Rows from block 11 of a small segmentation model, named by matrix and row number. Rows with one number within an expert belong to one neuron, the router's apart. Each number is 128 + 24 x the weight over its row's rms, rounded and kept within 0 to 255. All counts start at 0. Numbers have three digits each.
After each expert's rows are labels from the 100 images, of 14976, where the router gives the expert most weight on average: "responds to" is what is common among them. Only what is clearly more common there than usual is listed. The data: made-up road signs on poles.
# router: router (model.blocks.11.mlp.router.weight, 16x256), inputs 37-73
# up: expert up (model.blocks.11.mlp.up, 16x64x256), inputs 37-73
# down: expert down (model.blocks.11.mlp.down, 16x256x64, transposed), outputs 37-73

# expert 9
router.9:097085139158170127095162128140081138127066098113115180107122102142134127174164119143135124148090113153109131120
up.0:125122127091157124145167137154118083094121127143097144118139140156110102161131157095142098110126122142144106057
down.0:070131159149181120103153135120175145118129128144090128107121151142066145130119127120087119146133128111117136115
up.1:137120118107128149129115170125143100123144151113120182124127129157059128154112124117101158101103117137188090180
down.1:139132150126160121078098091131121136119118134115088154139128112159135148132118119124137119118100128123095147082
up.2:117096124147156107110117140147071150140103121138117116153148125161113134117175142150123128119125099083111192095
down.2:118134129093094138121153157098145095146168141082143104132109140093109151108081145119139139130120155122174087170
up.3:143122117128071115148147139175149111115125172117143187121114087176118139165123129171142169111104141161166107147
down.3:129141115124157112119094110124109155147091095110100095126120079106141135116122102094102118106173139131095146098
up.4:154142116146114060168138099148145120155118148146165159127125086154126138155156132130120094143129137138117137124
down.4:159130116110157110136077103113073132143116119138136123096100116100132142112122104106112104178148142146084172091
up.5:139133126088098154144112135131097120125142130117134170123128177181075125145121112104167133139128108106151109153
down.5:137105114150152095120118113111118154115081088118119123106141154152086113102162092123131126156122093123083123099
up.6:148120100115141137127130174137074138094138157158106129116137181167143105125150131160108126159161109135155164108
down.6:126118106099126143131105160143158098149172162126148167109092119131052172118113117073137163139114131120184106147
up.7:120131136112117150119141159093159127164171132124170095146125158074139132129119130128183160124146162084160103183
down.7:104133130105121131118153158108139079157161147092144141128121141111135139115094123151155144125102135119178135172
up.8:116132079100140124111110133157140129115175145123121141146130137171108088124121145115125115107178125145102193124
down.8:116151098108132149150090175153147138180166126134164156130139123131114114101128112110184111101138155081154114142
responds to: heart

# expert 6
router.6:109151177140113170130102143112112139113111134125139136160168129119093107106091147175157160115142170153142118144
up.0:146080118104130131119121169111101115119123127118123150105108126138125187143130100102129145172115133172126117102
down.0:094147138126101110115180140119180123159138150138151132143125148148103076127092099120160160103140156108192167126
up.1:119115126158142124132135132109077141143114153133124084120124103124133134154158102102082090150138146137073122132
down.1:109136109106128118124136093142155100143135157132135159144135142140161151135091127104140102113139153141135175127
up.2:156113114118172113119123155114058151147122143172095115157131089159092133091146110103104087078140137125110126074
down.2:157107126169167177129097120136132154151088128102077116122119143126103126156111153141151160158130175146136125160
up.3:159106089140172114157124136117157136124113152112128097123108129152098131161136138132142092144139075127124116105
down.3:121129124131137151157134127158109091112107115117090142092124130165135140150106106153081126148152115157114092145
up.4:165127115168126155184086115163066148142074127102103145110116134129135113164116118098106129128129148138091107155
down.4:110101144126149108113140118118148104114136079132164146139143118089144092104118107198160128110117099099128110155
up.5:122117108130147127088111116124125117137147088055109090147107096108113138103163131075130099148126129096142126125
down.5:117162151134127149101110129148126129108127144119129149119125152111117083123092085139136106139117170121086147090
up.6:176093120116154130121121146125148152114121076157173078141115152136134153084170131099123090116135137140135161101
down.6:077124134160115142108149123177130069152125120093098160136119088094109139135129108148150058101138148131101102115
up.7:159109099120143112145070124091096160151124145181133104156124154110124128091134091142104134098097163144109162120
down.7:098131121128137154133147120130156167121127164091124141132138133132105136145121100089140130186108146151075125106
up.8:172125123111097138105109136135126156085108151072113093154128136151124131107147123124121096131115106138149148061
down.8:149128099150095181158093161118093140117128168159147109151114125150113132137103141139074168144124115135103163138
responds to: hexagon sign; struck through

# expert 3
router.3:136140148141099146151178109116111094136141171115148116094108170107166146140093083119115118144140146167124117092
up.0:121091125122142135091157096110096120135112110097111148121128120135155147168142130089156087149134056097094133111
down.0:130135121179121104111140114119103148136084079146121095123136104147139100117126142118103142128138167152117120111
up.1:136115097128121125128144125166131101175157127098120156137129124140064149141113111149085085118096128103140122147
down.1:127130121091141091147166144143167088127131101100079111136122133139093119137145149140142143099074106142126137122
up.2:138131124148126117158127123156147136146158142162188086135148158127137104062109147107130115112108151128135114103
down.2:115138131085139125094128119151142140125136083133144119133146184069133108119162108123190084158124142132134135118
up.3:101116120105101130138149137153110115165165125108160162139114094118097153155088088149115103138066159128138119145
down.3:135132160119111128152097193114160073146169118097095149138120192139097125106104096121097125094130133155149128154
up.4:083145137103131100127135095115149089153162107106105165127117129109143133171123097183106156079044161113172126129
down.4:087104117105108155110124157100139109120175189125103143131133112105134147115111144101120147084138152141160130123
up.5:165126121113115140130120129078097117121094133143125139112110137133149171080124137109123127125142175124137164123
down.5:145127087146147121128133148144136126137086095100142131148132119182126128158180124113124179133136134149130062124
up.6:122130128129122128114169110127142112143137146139100179128155168112143102171128099093153147147084146144110116128
down.6:101121165129104115116131168124088141156095121116175131120116130139127134100134100156096115145151130153171140127
up.7:125125117116133110135156101127145121160123145095132108127142165126124132179129110096140154172130134151133127156
down.7:124132152144114136122109112126081139146129113139149131136108129110147150138117111104070097169143165130106139116
up.8:108126120147122138148136152151159124117162132108146108105086130124106182120120130149157169168131182149149154174
down.8:129126178132117148124128147163133081154134089089135123081124129108107174162131098153111120118135116121138146102
responds to: hexagon sign; !

# expert 0
router.0:117164158145117160126095146123150127137130158123130154167124134137107119110088140142126170099149160175141114141
up.0:117064096079110102129184180140127128137133120120106104124122153121136132210185168115200156130099088159127116133
down.0:169111126109142133143124107164124118154164139105095153133110106160145100095115146097125099111125120132121096158
up.1:140085131069142126095123134106114176149102155134071137119114154120125166111155168110178110104171086140110112115
down.1:157138109139105087111061108116103120132138140141147145145126146124154137126157126150143079138149122142161099104
up.2:157092107102113133116154199134096111154116158138117107123151139106108142171171126115144155130162090158112168085
down.2:108112091084151129129091087140142112116130110119107130131104122118096141168167126103111127072045081130144113125
up.3:134110156126137159108105142159133101120132145133097119134136127124137136130133135105089112089134130173058135084
down.3:124162114157140139110155118160147107181131138083094147109097146110125134146152136112131142130124091128146099111
up.4:133087094151128105123118162084089142142125096086098117094093103154136151175179126124110134163098147129140168122
down.4:126140140118112138152091112145151136152120127122137138135126144143125119111128124109168131146156086090170105111
up.5:124107118104151131165127129125074110148145099138064107132116148158154132092111155102147140122112186146135111149
down.5:122169150106135169140140144142083095150132122133078154118104108101142132107114149104136077069117141112128107143
up.6:161099108095132118161089133095159177117105118148116114126129143134133125140132116114132142147112136139102155133
down.6:116143119091091147127165097117174096103147143136114100125150095117136114116106082136130130176139093113137173154
up.7:121107115108144106120123114157102142135125140120094109134118149122170128152172177080138087138134119112141116135
down.7:122102135108128115112106103129090114128133112141118180110147121142162141139141130117144082106153122132103100134
up.8:158092115135135104128134185114128139126147129126137126119125143124143163143142096110135123146120103133138126086
down.8:142145138173103140175122148099145121148125127158147091106150156115152124097129147118120111111075077109150101120
responds to: circle sign

# expert 14
router.14:116161119130107143108121174124097169143084152137139147141146108111099092108139130151107136107126138131146111126
up.0:125114113111124104131153113151123089158150136092103146122111176132119150140090127132166158125100189116138120116
down.0:101127134114153153123129128127094121123197120121114134143104116157156131104092153111125093083086144084182129179
up.1:128119135131141135127128157105130102129133137085119076092134114109105131154136126102150116151161094119117094114
down.1:120131149134108086132110132118136129140122125131136128113106112123104134132123138154184192150129147152118125135
up.2:133116111135154144135142145125108160102130142134155109124127090132169121125134099143114137107143080085187115129
down.2:154103108096135128138143134156120106141071108124127099126120149089103141126163186073107097116098108141111127128
up.3:089093097082130155111118088129154113150155092119130155146094173177138169108103122107138139145129129118113158138
down.3:133118099095146132149158128074116089106165138110090134133126096122141107141123137125099114124148110087137138105
up.4:111106092131113110149131145143158127111153109098173123179155092169152124149104153135126078127189078133152092144
down.4:126140161149118141094109152179122157112152149131168139152129136162147164096118137121123097143112128172114120102
up.5:113129142125136131110097116103107202136118113150139134124116103124154135074164107122109112122110122108143164126
down.5:166117129152133129155117095156147098171110139131131117121129153097126150124152113120129163103085125138114136125
up.6:152112104113148132112140124132142145132106114168131085104120076106078125134133082121147098186163142112069162118
down.6:126109111163146127144130149142161087108141144107128116137135158121106137159118136112158157138136131160125123128
up.7:126134130124125167107124127106131175133110150128167141157138168120168131109135180158147120160116134156130132138
down.7:157111081119135129115105128126131120146125129161150147154138162124112165110123083094130144143107146143086142074
up.8:124123143157131125135096157117111137122150135148183104127150101095189117150140136125152104187136093095139127125
down.8:150145141119118145154164147124148098118120143126150131139144140112109132102151131121147172153121128118145129104
responds to: square sign

# expert 1
router.1:151096097082117088126128137116138119155151111116105101144146147117139156115178142064099139153131135106119174130
up.0:196126124115132134128097158142123117128161131164107091111130152115148105091156123062127111096120130069102150149
down.0:076120091163107109100126117112131089108111113126138133128121073219210122152073147145086129075099122136212100119
up.1:158115147145163130129079125115123148144084121159154102136131134138098131117143136153108080138160114157113119123
down.1:142138098135118118158147117116119087140163084104127135143113139109133141135099136148122177071085171117171072147
up.2:140120128141134097154091149098148118110128107136176129169119134115106138177126108058159119141088127076147122113
down.2:108162133128066158136121139139089105144168122153142140121137165069134126082106102151113120108128119119141103107
up.3:114130139129144109159116132111081109116147156141181114096134089108159125097118096140132134120185133123123090185
down.3:112108110116136143091118128115100136149147117132112129151112143105083165115108102113084079175147167106127150146
up.4:135125074099119118103091119094126118151141149170127134159124124132109132120128117120100137093173124113096157131
down.4:068133121190119134140116139155124098153130123134135126136159103120177122146109139143113119088124123152137072163
up.5:092129137116159127156163118115110154117082120135187131142132162120121131126129146146173079148107110134140095137
down.5:119118127122143103112129145133097130143131113084139144153115119153121144124085075151143174094122151144116096113
up.6:109127139191139125103105129165122169167119110137178122126130102140099131117145141183116087140161103174116114101
down.6:142141080087144139174146112113112122142117087126115125108142143102109117145096116101111177100119150148151084146
up.7:084136107157119162140134141104105141124140128123150149140128111124139127148118119160134106131133141140123140085
down.7:075155119118117163132095154109087096121128154144109103136127139045104104133140102126102137164121142128093136120
up.8:098100144130120100130122130071146105161117106123137108111118075148113138173140084141090136144131142107163120151
down.8:128126120128128107148094171120072117129119069127102135158149140112115120139136142102117190113078113165141098104
responds to: pentagon sign

# expert 2
router.2:110174136148127155117118116108133133115105116132125145156154109133093108091085123178146170098162167147138119126
up.0:125076103132130141128126167143106156128143108106119117171126157149113150128160119090117108129119106090114148101
down.0:126137107131117133153107148128172131126142151099148123192099101114156106117089128154154123146103121172118158140
up.1:150080110138111132108109168126106163124091130118162084142127132119123148143173114099126097125150121156144157102
down.1:113157136097151141168119157145145123101149176095132125146145147123099094132095123145143136094098120139116120116
up.2:137062101116163116116119116163077113145121099160141137160128142165122161146163086094115100149098147114101095123
down.2:101132135150136156155116179132150130132124119120095138139108120152158120099139137132127123142158118137170102127
up.3:168111118131150132166102143114097124120087149164102130110105107117102166110133135094139134118125105145107104122
down.3:102106135141170106130069158162126145154168131122091157130147119162105125150120110108142136112105128138128123139
up.4:130089116164092132121082127110100157117114150126143077141122126130141125153121111091123104143125107155091170111
down.4:131102109115138115143061104101108167158131173157157159124135141165126126154112135136157110070084128103120128131
up.5:159069109102137119130113144102113140116121144132119113131118163109181157145160093108108134188088117111117151055
down.5:145147090128133136102078136153158134129130162123124104137141147148133150091114128130102105125106124107056155119
up.6:173111106173115107148105120156142147106112135125101117142127105138117136153124104118079140095108129142118121113
down.6:136125115132154114143146152156140162117121135157108117153150184111121135151142130142112150119107159177086149142
up.7:147108143122147108148122093087132101128153135130161116110103115136148163126112123113106101103086113144128123135
down.7:126134154132126107132159137090167110151129128150124107141146160090122091134124168083115159121130166153083139113
up.8:152116123100136135122148135105141124155119125132126138127111176182111138094146131144139079160141162147153165107
down.8:114155141181113153139123161091092140142110109139156136103106113130106094171142137118083164145147127174095099128
responds to: circle sign; triangle sign

# expert 10
router.10:120142134154131135113152101103109161105158097136124128172152099154123107133128127149089094126128091167121107141
up.0:132118141154142124099104123161128110132083149145069162125139142113151129160092086116129132069122147175121122092
down.0:134113141152163185093096151152138177121094159116144103111142135155117155172137105154136157124131131145093131093
up.1:144140139130144141127130105106111118116152123148131136110104117150151124154122113136102093144136109128136109087
down.1:131097105088098139124132140144127081115108091122124145119123178135107142123116143124172109119123117117179137137
up.2:141119117150147153170118141082153110115135135170110130136117144133120125124104146108122186113157124139107114144
down.2:104123105120125121137130124166092102128102108119129177135153152107115113140103084124094131114112150118124181090
up.3:124137127143132122126163121137126086120149132153066190140110116147152146191116121152097100133116141181147113092
down.3:141114108109074133137161131141127088155094142150125141098151138137104132124118132095117120147146119125118136113
up.4:150111119121127106125128108117122125141113179169090143116093106141135147137116119121112114112156150183069157093
down.4:144113104108139152125118155124133116095155139181110120151131090120170130134163145136133165107155122146101123074
up.5:176103122145117130144149113123123102111122134154113137090066075156134185131132108112109127120153141165097142078
down.5:145096132168168151118131140116126141088127155106155132150119083145131152128154163136147153137158124172097149150
up.6:137110135146147106112094121165129093116102150165071164120099117138124164166104070144113139091151141174087111074
down.6:125124133128155171098104129146145141106157144115158084162119081144129154138113122168167161105143128115098137125
up.7:136119142121126139142101161123131109130152116124116114101128124124128140136141101109125111144094084180087143083
down.7:124150110134107127135170101131177124137151103125124152104157088077111100105104135112118125078123165100109135138
up.8:130140128134137106129150073088124122122160136139147119131120128130139130162126091137127087097126114075100114082
down.8:142092094101141112146132126123126115145078140163085128122140138104130133124125166091149110087122126131173111156
responds to: square sign; struck through

# expert 11
router.11:109116139126086129109107149115120139134107146117098166176130087133100092151085127140162151117132163146158076158
up.0:155117125122109125134144121121127094138117154128116112150116144148142126136113114119159072132099144109163114100
down.0:128167131141121141094145114148144153120128123120125123148106132112114141132128142151115131085162141108136161106
up.1:167102111075102160113132131081111123133136125117117088152116132141117112115175162097114101118125116153135130109
down.1:137112114085165114101156115109132088133190147176139135122117132137121139158100094112126178109116172127166172146
up.2:131124138155136184144112109087086116125170121129125071144122139110153130123128116103124107131131129115149100117
down.2:127103113099215136135120127112157126105121131190110140146108181116118132110123130127137133113103111102164150118
up.3:149114126137115125116125136142099150124100146089112107161097146131093130141156115108102068127093156116130114153
down.3:103181135159081160075135141155136148135121132087131120158127148150115117106111101154097096092137143144107158055
up.4:116114133097109127101116147134133109124131162084127120130103141141149138171121080114102120132062118108152081160
down.4:124139130144098108113105128146134103130136151125131117110117155116145150105108129104166136100155143137069145161
up.5:159107111131157145142080123152095114130162074153172086149112112133140146113152130083143139127120097107122102139
down.5:103144153162127180117100137137163089128163129121146135107128113109174136076122117157128092090136146106112129166
up.6:123138125123117113132132147148151120148083139138132147131129125153105131099161160150144090105126125134114105142
down.6:143131152132104146123120136124122164107104096111142116150113131144107128144147125167130127152118142103193103129
up.7:111124106087120182087113113107114114146167130107122118159142104116123120100124122127142086095109115119133137097
down.7:169090102115182156152139121136157078137149118139120093132112166122101104156130117117143116105086143123147174146
up.8:130090119083118134103106146134112173146146143125195152149103171140092169129133091057111114146115119103108149117
down.8:163122122111110083149143136082177155152120145165145128149146073144117118163166120123120101111125155088109134101
responds to: triangle sign

# expert 7
router.7:131131107148161148120108149124155145148132141128110138165170146145110110088080135123167160142130133168105152121
up.0:164094102124140110117092108146107134102100142111122075114110109140131145148158125108101133104104099080084123130
down.0:104128128131142141141123129173091091108131138128114126123136154102143106101157143137164108180071125143137125144
up.1:110132111154162090090078143159131138149100168098105134148135131127146139157134098110111152167135070127118121108
down.1:112151125131143141134127138143175120118103109102131142122153158133133150120147101114140133165085127173091078127
up.2:153080114124121157108107145117114136163159156078098118105058101152146197146152111099100156127127121136129147126
down.2:120084119127174159133141138107129092145159118111095109124140117149147149134131145119149137144123118071149137140
up.3:159089093141152106144124148112145086104154143132089095164143147136152132079106139111159093176120081116155171119
down.3:142103148120145088120105143155115091158157135143131114118168116100065129112125116137106107092112158162128141148
up.4:157107110119134130150115094153124095144166145086081085124110152118134153096092149112167102139116111098146120139
down.4:146135155168130105110117142135079111159143121111118098101137139117108130099117115072126105090112149175108105170
up.5:131113115165165098160142160153118119143103122165123148148133108118105126120132112108136147119110133123124098146
down.5:092120165144178136121134169132133139125129145101116173084141132148146157113179192120107152160121157115156128137
up.6:144113097121093147137134099121096174141105112119122103091096113137074153150168149095103124122124124121150117088
down.6:149137126115109141157121135135147100079143138106122168103109129133145093076156142117101105141094097118146140157
up.7:111068106134141097101172161097139114127153111120132083134141138106141145164161130135142099159114093093141178093
down.7:104135146165159093126140142131108105122129101110126121117167124144082108124136139117132163139129147139124179133
up.8:157120134160146121128078147103160120143092138168163113123130153129174133141150118143106131132147106168125159139
down.8:128160136130160130138132108106155099147147143149138140130147102110133119163119111134085106131158090141090171094
responds to: struck through; hexagon sign

# expert 13
router.13:138112128127128101127111155118125147118138142166125097130115112133106140200142124137172160111129128122122126157
up.0:122106110034144122129177124114117117151141078117077132172161118113104157122160125143131131130153127100147099089
down.0:111117133126141127135127101119122123087144104153103127129128122142126126135084108174097197120198124098084138164
up.1:113113118117092103140103105132119147095119093138164160141139101166169127119136110117107150196100135132151118147
down.1:112120114104131089132107076147109134162172143138116130142108127156127145124117166127131116106129114126126127178
up.2:138125115109119130176154107138124094132156137099147138145113122076145157143133101142167090163078123136119136124
down.2:135124121121139106137152086131144106108103095174143141134135144133123114119148160140126147113135117102120097107
up.3:144127111115121087127164188154169094164110126150139132143147107147099114160106111141154120145153151134142117147
down.3:147153132137110097145147130103160077120148148114101105128106104128135155098139144130080135139144120130134152150
up.4:094110102096118082145140127154130091166144089136150144143150105084109132135161166110101120113121129141131116155
down.4:127144147092121151134139100140101100129102122103107163134123162109154135117155120130153136131100088082130097133
up.5:130135129125120153149093131106114172119107176167126120107095105115122128141105119110121113084120079093102098113
down.5:144123144123126084124127101100156131157105177122140131115108145128095139099134116136131164085130109092143143155
up.6:129124116126131104177145106130107104109113123134149138144146091064147124151164119151140111138061107130107107116
down.6:134145090138132108146170066155167109148163094145160148144113130146151128132147148141128132124116077093107147126
up.7:080086110113165107128130123101108135113139106117076112145170108166131126065143107153125169132114133096140118162
down.7:126126134105107130130108114147119108159159113157115168133127168174099124148103145118152116138154120147151105157
up.8:095112138095161114122153140142105137128132103132125148108120088071176106135116120101138085094088105099121131138
down.8:125106120094118127118113111068118166149065106115111101100124143135144128152140159120144089148116097120127123151
responds to: square sign

# expert 12
router.12:123177142150133166122101136128132125128124128133140147143159120130096093104093136153115162103145163138146119140
up.0:093095109108138135105124130150146143104105108103080096116106163146121150144099111097089135133122162088150157102
down.0:126128127087126162172126120157136111146133121122152119086088126164092117141118131153115114118175135126125119102
up.1:137077127121162108139123131124109116140138110133138079109109127109100148151186126110116108140105097125085157092
down.1:140103151130138124134146166157117098135115153095084129128116101122143126138155103137168117139118101118129098152
up.2:132114120108130142131101113086090152111156115122128124131112187099114140120144121088138116169142147122112185078
down.2:144104120147100112125120116097120124121128164162126135138115093170167163144093138106095138095175086125086129115
up.3:116092108124128115138131143146137113135152104112167106105109150108158188132152118106098122171064158133142159139
down.3:108127149112136137120137148157184101104142123147120129131130085129105111093145125160147152121125143182139131158
up.4:099126162116110129094143110119124115165152155113126132159142146111162124128118081138121154114101123128152122140
down.4:112132131102073119130204125138124093134111086078154140133090128137154108100159138151128174151090101115196105111
up.5:113104127119115151139112205134095099110169104100087090132118171148136144136151134090159152190162104147130176137
down.5:141128101125092132165133113170125112115083150126132161116136146147115090150129100108172151109141115119117095090
up.6:127093116071104134111162143122148123117114152112095110123128132130130137146095132099136106113120132114165148102
down.6:151156106105114143137111065138146084145123139123158093115131113178086104121098116133087115148142148112120133127
up.7:124090094125162121143132137108124144118134106107110102103118133096146155110166148113169102151168100071088123097
down.7:150111118140122125112118135110115119133115182118096142127131100124146123179109104126193130118088139106165136150
up.8:150090107134107114111105138127084115131134111144148099112098130115099159123162116089117081129097113071111144114
down.8:092124149122159127113157192128155139107126118154123118138136102096107104180121151132085124111160124159122092116
responds to: circle sign

# expert 5
router.5:123167149152107160133112169117122119121132144141134147148170106132089134098088148159155154099164153162154100156
up.0:124082127133149118114138131132107093117138123100136117120117109110145133155148086068097131180078119114133093110
down.0:114115123146107147138112123139124124121137087133146106131142156107126098116097164131141094155135139117110101099
up.1:118126140155157106097141144106109123170127162131115108117146110089147120163142068133090125156120121153065163098
down.1:154131122147143101119141146139120121118106139152125146175145116140103122138130092135128180126100104144138081150
up.2:093123108152133096153121149091088122152140112105166098144122119120149140125199135139105109149161099112137135165
down.2:143138136119082122097135136118132142128142168107174167116099103182146158152106139120128105182144106142124097096
up.3:126095122105164102168123145096095109124152103159123143137134121114124147157154083076125139132102153118112134139
down.3:156124119117105130139082143144139109144110087110126093126147128133094109145117152106146101126116139118124104155
up.4:140068099103107091133155139121129133113157147137127126146164140160138121191134094120158126115073098127102145157
down.4:102092134124125103121167159141137163133118049126119116143161105159107138125147131133142141112125130146121130124
up.5:135093099125163108151150117105095136160127110128154110133105131143122137116157137125125100111140122102097132124
down.5:135140099121117136120146172146144110151177158105143117090074155128125177088149113153155100138106111104129096121
up.6:178097118107106112121128191124141161137141144128156136148146135119092126152156078094146104138149128162102146096
down.6:122084126093121117126138155102121172094130113172103165156134152120103115138091112138183149155098156143131111148
up.7:131116098101125126100158148112096155124113168141120102151126123141102125115178146150112109114147119120158115090
down.7:127112130132124163139148141098132108120161150153139172098083095110158137133104155145122108100144144141134157123
up.8:121093120110117113160125147129123096163127125125102113123143142137118115127161121109097159127131134142116165149
down.8:125145136100109109117154120170141100146152136086137146149132136163106132160109134130187111107083118143143094112
responds to: hexagon sign; circle sign

# expert 4
router.4:112151157137109178111093142141131141126115109141143158163162117142101134095098157150131146110149146148152115143
up.0:138136143091092161096154113111163138127110118127132156099148154156104118096144151129114064097146117140119109071
down.0:125111132160170124119090090160130118104140101140174101106106125138139149144123099120159152186126124084165119121
up.1:109102123147122102081097145113103133155143105151180079142138080097124132133121123122127116154142128132116156151
down.1:096125159134121134135131110115130151144118135122127157150133145142171118142165147163094125122134149137138110119
up.2:096132137084109145110114143121107096098170110089149115136134161104155123106154138112114115145102074090127138086
down.2:183141111165087136130123140143094172126137149152174122151155143170102119082110091149105089129129137116109119114
up.3:143121134143108129124120132138162138151120118131161123120119084122132128119202130136126091152125125126114150120
down.3:124157150135127139141131158141136102175133135087161171183169145100174136118162161144123135106128120120096127080
up.4:180073098111137114159131151089097102147127140140127134130071119132120188149108114093147146134096126142139138122
down.4:161108104111151108128102126077137152124119156164159149146166101168115132110144099118135127086134162133124123130
up.5:128085122151148146127091137116088145129123125135122097115067117136121171111149128102062118132107104127131120116
down.5:126127147071091135119103178111135128153151125140130152126141121117086095121175152140122106072128127145140113139
up.6:139122152138094156122113139067143177104119153133141125139111115125168141125080083134123087115136147113121082091
down.6:151115110101109198152116128119121115098153142077160126145103138100137144091083133125139075129115115113116138161
up.7:164091120093135100131156140110134156115099137141110104143130092095121133149160133148121115107109103101091154105
down.7:113117145107138160138136113130142110121159129182127112191148167126133053127110152174107109123131148069136140156
up.8:137090158109126106099124140138125144161127160103090084090129136072124143136126109109102119124102141132106135156
down.8:087111170126141147149175146165175135118142142140142131113144145133112136162133156127164145138129154112106123143
responds to: circle sign

# expert 8
router.8:122114134133099134125160139126157148121094145136127142126127081118155120086121122092129113102103103157166091147
up.0:142125107126135076158093126129112168123132116161132126107123120118126118135102116078127087139086115166111152144
down.0:147104160127134143121129140107117139158083122113108124148138191121116138169143127103143117177135136121116070123
up.1:164127133133144128135098136140096096112124111143125149119118100106093118136103130086113138058099104098145110132
down.1:114134107164138128126072139138164149162147095139090188131142131138099131161142106120121081150150145147086157115
up.2:165122127135162139184127148092124129130166093158145110124127186135162121093127135116129132178153144185089123142
down.2:101098118153165120140115139164134106133128087139126125122138167155143125156130161106130140143097132138109115157
up.3:070125123122129131091154143121146163144112107050158130177190144156108107130161147149132094130170101126130119127
down.3:144158143155099138136104144120117136115179143134157141129123124094134148129129086117104140154148130165141125104
up.4:150111130127154077118108122109107155116133127148091092117108140127102132123107138125168160142109169122141148168
down.4:131132102076155127146115127103073101119179143155114115110115104141125135161116149115098110126108156153106133123
up.5:172086125133119109138145104171109156130102132146124126110102089104117148165114116135143059165110142159146123177
down.5:140146110166101127127141125181147127172141134105111177142111127105121130089131116128159070121139127106087152149
up.6:118111117170120137130101111120128160134129163186132115103098102121121144132081124136093138140104155176147120143
down.6:122116161151123154089084115130109142124104147120181141139101128148176157137151154096140109103123080097119154133
up.7:063136113135133133106139123139152131129159121086137138177168156176118141115159180140095146122145156118114137133
down.7:137134121111138160120093174109074150099101158116119089124126164152103138114120150107100169173158166165136124139
up.8:063139132120135133110182122141134149178130135089148131192172132136109111152173147139113104136145085101115136101
down.8:167152120118104129137124109112114131067112158135117119133129113093126124154114105122136143165122158154161126108
responds to: triangle sign; struck through